Weights of a small segmentation model.
Model: 12.7M parameters, 64-pixel images, encoder arch convnext_v2, encoder activation gelu, encoder patch size [8, 8], encoder layers 6, encoder width 512, decoder norm groupnorm, decoder widths [64, 128, 128, 128].
Training: muon at rate 0.006, 7800 steps, batches of 64, held-out accuracy 98%.
Data: trained on rosettes with rotational symmetry, 48750 training examples, 10.2 epochs.
Rows from block 3 of the encoder of a small segmentation model, named by matrix and row number. Rows with one number belong to one neuron. Each number is 500 + 25 x the weight over its row's rms, rounded and kept within 0 to 999. All counts start at 0. Numbers have three digits each.
After each neuron's rows are labels from the 100 images, of 14976, where the neuron reaches its highest value: "responds to" is what is common among them; "patch colour" is the nearest of a few named colours to the mean colour under the peak. Only what is clearly more common there than usual is listed. The data: rosettes with rotational symmetry.
# fc1: MLP up (encoder.blocks.3.mlp.fc1.weight, 1536x512), inputs 344-386
# fc2: MLP down (encoder.blocks.3.mlp.fc2.weight, 512x1536, transposed), outputs 344-386

fc1.643:504531500526511549470469486463500504488500507564473524524510510486525483501511536511516513457508476537475507508507456503497492488
fc2.643:466480511471451524471528528527503481464452480476469480471470501485444496506451526489527517526518508523515530479485487513442484518
responds to: mirrored; dark; grey
patch colour: black

fc1.677:507476511474500483500527494485478475495454484485485497533545517504493491510501495509481491557495514554479511502522512507489504486
fc2.677:446495556520485498523507550538493475500501508508492458471499509545487516503509438479504524518528514498516467512502476473485564510
responds to: grey; dark
patch colour: black

fc1.356:481503537477486504499483519493480499477504504509572503492515489485497505501469525482487483466541501515511504536500511476522504534
fc2.356:478542549502536510470500512493526517531487508514428439494489500570489454494457512477512495493503494478535498486497468496511484524
responds to: pinwheel; dark; grey
patch colour: black

fc1.370:495571512487524530497520532476510503467530507511479521524505498488500504491477500513517465525526470478493462476531487508464481490
fc2.370:458526510458468494543459512510544542514485466566505481539492486508466494545481505518479532479506445516516478476492516501504478491
responds to: three-fold
patch colour: black

fc1.337:542480538492469519498557533548528531512526475488498480538543480519505494516473481453513508502492499467524498467526480534459461492
fc2.337:548506499495517503444494475513531516512465512518515456502480481480458518520517519476466507492483450489471520514473497478486506466
responds to: dark; grey
patch colour: black

fc1.396:477493513497533507510511484486515537511488469530507508502493502488488519494538511501495514477468515497473493534494553503477548503
fc2.396:443524508504544468513477555476489482515520492533496516465483498582531467499504493461498480535498468527505494490482521514429509483
responds to: grey; dark
patch colour: black

fc1.220:480544516493499483480515507488511502509498519492456436471489476538553506480493528454461515480552502507481517517519488488503519504
fc2.220:521462482533533500515487499500499522479509467481501487491489528518491536486464459473520482524519486502481514525523480523508523495
responds to: three-fold
patch colour: black

fc1.80:521452516462513511479503482495490540514516482490504457496520516514521513477516462497491547471545486487502527506557550471531537518
fc2.80:525499491455502503547534510507467462509498486436489486499518521451489433467496478535513476512468485463519469464494518528475537492
responds to: dark
patch colour: black

fc1.692:522481532510499501464495461524480501512522493502522506496480503520474507530506510487451524462494524532504537537512512505525465442
fc2.692:539494487513537479482475470504575493483512481478460484477480512503503530477517505499484507521533501433494500509522495496467516509
responds to: mirrored; dark
patch colour: black

fc1.457:544536502496480519518493512521468522464514487528473483481486508511533491566511474517489556541509519521540516483500506499530498523
fc2.457:532437480476497475500547520469475475493532499521524504502468523502503475510485507524495484516468492544485468483490549526496479478
responds to: pinwheel; dark; grey
patch colour: black

fc1.359:474478486510498520518530490451496492516527501554485491478513487490543499500507508504508541520456498500472484493484488519504548529
fc2.359:554459497498480542501546515514514436542490518521474469553530511515543551509519487541527513467521506482557472507478513498460530482
responds to: grey; dark
patch colour: black

fc1.0:486524505501488520461477457455522474512497507516465483475511503492531468515525504548502479522487476515498484497449563494498454519
fc2.0:492495515507477509547497532491481497461517547483522534506523516453532471537521517511506521507479504445470507505513483480496495521
responds to: dark; grey
patch colour: black

fc1.398:511501486499497478482515471489510457491512544504482472516446474507478453489529510483509481499477487501520487472506476513460495506
fc2.398:490485483509489466512479523484515482505465500485467523530516519504464521494453511515529528466455503511521472508523491513465500474
responds to: off centre; three-fold
patch colour: black

fc1.115:496554487470499514484505519496479471506511526479481479512515510494535492500518495505479475490524470482489498512575485529499522518
fc2.115:474539488529465515532550545488480495533492481510500515495472538525475477502490493493430499516451483485483495477490498480497494484
responds to: mirrored; grey; dark
patch colour: black

fc1.77:482498468469493511448511482529482529521495538473453525489468472458459533522505493499449511526473440486454449557492482504507505534
fc2.77:469510524478480515480499512523492494515473510507459548568494472502471508462452562506477533496476521442513521484477482476437477556
responds to: off centre; grey
patch colour: black

fc1.759:497493517468501530467530544492497479577488529506499519551483489544516494472494521477512528505484458532489485517519509525496499518
fc2.759:485481466460495509499526549488511525511455567512466486490495526490442535491491515532542508495561498496543515492515495472528532498
responds to: three-fold
patch colour: black

fc1.335:498497508510534490510465519503509485483514511516552506458553522509516480490558547525469497503490483462513493513517501506501556485
fc2.335:509515493486491511522495506520522497515515482532505513494507499470463497549520494510505500461505514498504508507459538510499506519
responds to: dark; three-fold
patch colour: black

fc1.411:440474512469480525497510497434523532481474481513511498486514521479476495510488531502531532509507494477435460460483502531492513484
fc2.411:490508437495467489509483475499527493503490522455487496497488494483507459490464513505510536527529464552500508526451464471529496480
responds to: mirrored; dark
patch colour: black

fc1.668:479475481479422467501532499474530514503492521489490504538491533532516520522501471518501498496480504429494486485519537479483515523
fc2.668:528489485503503470477462477488514529520508510522497506572486468499475505483496471473494535495463516489465485466484498523456480461
responds to: three-fold; grey
patch colour: black

fc1.527:532507467470508503472453529536543491525471501507530475493455452487488475478544478512503423507484505528503453518503464495480490524
fc2.527:452510493522495501441483446464531507513502494538524537534475528508484529478472509556509516522467488492504488493497566502515499510
responds to: dark
patch colour: black

fc1.105:499505486532505517554506495524463498472523546505507552515483465481499467469522531483496481500515486528524519521462496499491509510
fc2.105:491504469532495526505507537434556533495497485479495464471481497490493458489523520468497484505478516509525485499527423474519534502
responds to: mirrored
patch colour: black

fc1.313:518518525487489515511505525529459536468533529498522514475506506448484479511447486512454467473476478530488511495493483519479454499
fc2.313:500504485515475501556505470481502562503478491488487526550489478492467539490482519471519467483522518533534486466501507484518484507
responds to: mirrored; dark; ten-fold
patch colour: black

fc1.348:532498478468519516499523529512519525538522439530513474534500479523516476495498494500482482511462522476522518529503480516501502484
fc2.348:466463528510526510547482517547487483482508486533526534459512464495511508512543490544492495496499486514550458479478501490478555469
responds to: pinwheel
patch colour: black

fc1.26:530490486493511463443478494487471508474527505474504456554497481498548507467470536543494516533481503462495502454531519482469491457
fc2.26:497502524485485489510507491463501525488524519482497498497506511501503541516543492523545486499475495486507480511511475535517489499
responds to: four-fold
patch colour: black

fc1.606:505452498520495539512488483522477549524477509481479470551529483501479535498459473477504481518482470491455518486502457532495506522
fc2.606:554516515506527475497521513519497508499482541505481480454493522466498520487512500470557477511493507511478488471482509481512511456
responds to: dark
patch colour: black

fc1.685:524485487520512462512484499520535515535460502503507506503481512468540502465504534439476499425538489492483535526532498496480499529
fc2.685:457485514463498488545536510493443535464456524511491524494525474490531510456500511507528562474524501497520520500470461502487495529
responds to: grey; dark; three-fold
patch colour: black

fc1.293:490486543492511450495505466510545550481463465499508490544454526502515515512477477496489519531490506461483479448514507518490451506
fc2.293:531511493509527468506473508500465512542474445523528504448515499508530518493535514488460543511498487486513480515488520478537547505
responds to: mirrored; dark
patch colour: black

fc1.103:521544512497477523517524491477512469503510516486461443491517488458491483534533475508519501536504495500473523496480540515499509498
fc2.103:520535463481514473506482478470526489484512474473514491500478500506528510468526463534499508491509502500519516453497497489484484506
responds to: grey; dark
patch colour: black

fc1.666:484508465548526465530536492551491489468463490522467500512449522506486507420449543480494478529458481491498494525505503532506541503
fc2.666:529501424565497512509490477466525490412491510508522503485475495496481478497441495510503459483497501517530481514518490496486466442
responds to: three-fold
patch colour: black

fc1.755:494437485499506509512496492502525488501482511468473515481528544478505503493461527480539511530508502489501488524522531482485493458
fc2.755:484477488542515463557500508500527532459515502503503511504510495544445496489459485497478489510516490477479508544516538494532483498
responds to: pinwheel
patch colour: black

fc1.740:551482475530480483494550507456526490499493551448502483511536516472518492529444487497495514513544527513501457497479513480510519479
fc2.740:523493507513463463493484536518468445471470485532494496484472519480542457517523522525474522520506544471517511485537522492491458478
responds to: pinwheel; dark
patch colour: black

fc1.366:530517494508496478462492528494476496508502503522469502473530484484458516529489522499469482537476493530542507458517533523525523471
fc2.366:528496504474513538537524467478509522477481500516475516491488509516489488469493505521461554493512500523507501462479506491551486494
responds to: mirrored; grey; dark
patch colour: black

fc1.415:555491485504505535487549531482506490513493508499473525460486536511456494509491464504452519510546497500510483502485458517551530493
fc2.415:503491502524500515503524521504459521493477474480496462489525525545484540489481468527531519462470494516460520505466514484505463466
responds to: grey; dark
patch colour: black

fc1.500:490477505458495531492538467472518486543495498529480446504502501498498491468507511490463514508476457512455510500472466491546525531
fc2.500:492508515503500506464499514472484479491519511532532528493489486490481504502496498492488550522502514509484523483554496478512485487
responds to: dark; grey
patch colour: black

fc1.118:487451461516519526512510491540526451528474467520529529490488496495506496477485477472517512477497486477524454478511514505513472467
fc2.118:474543483511496523500529516521527485535466519542494548496501507510532507474491475523437505527500468483499515468506486551517515516
responds to: dark
patch colour: black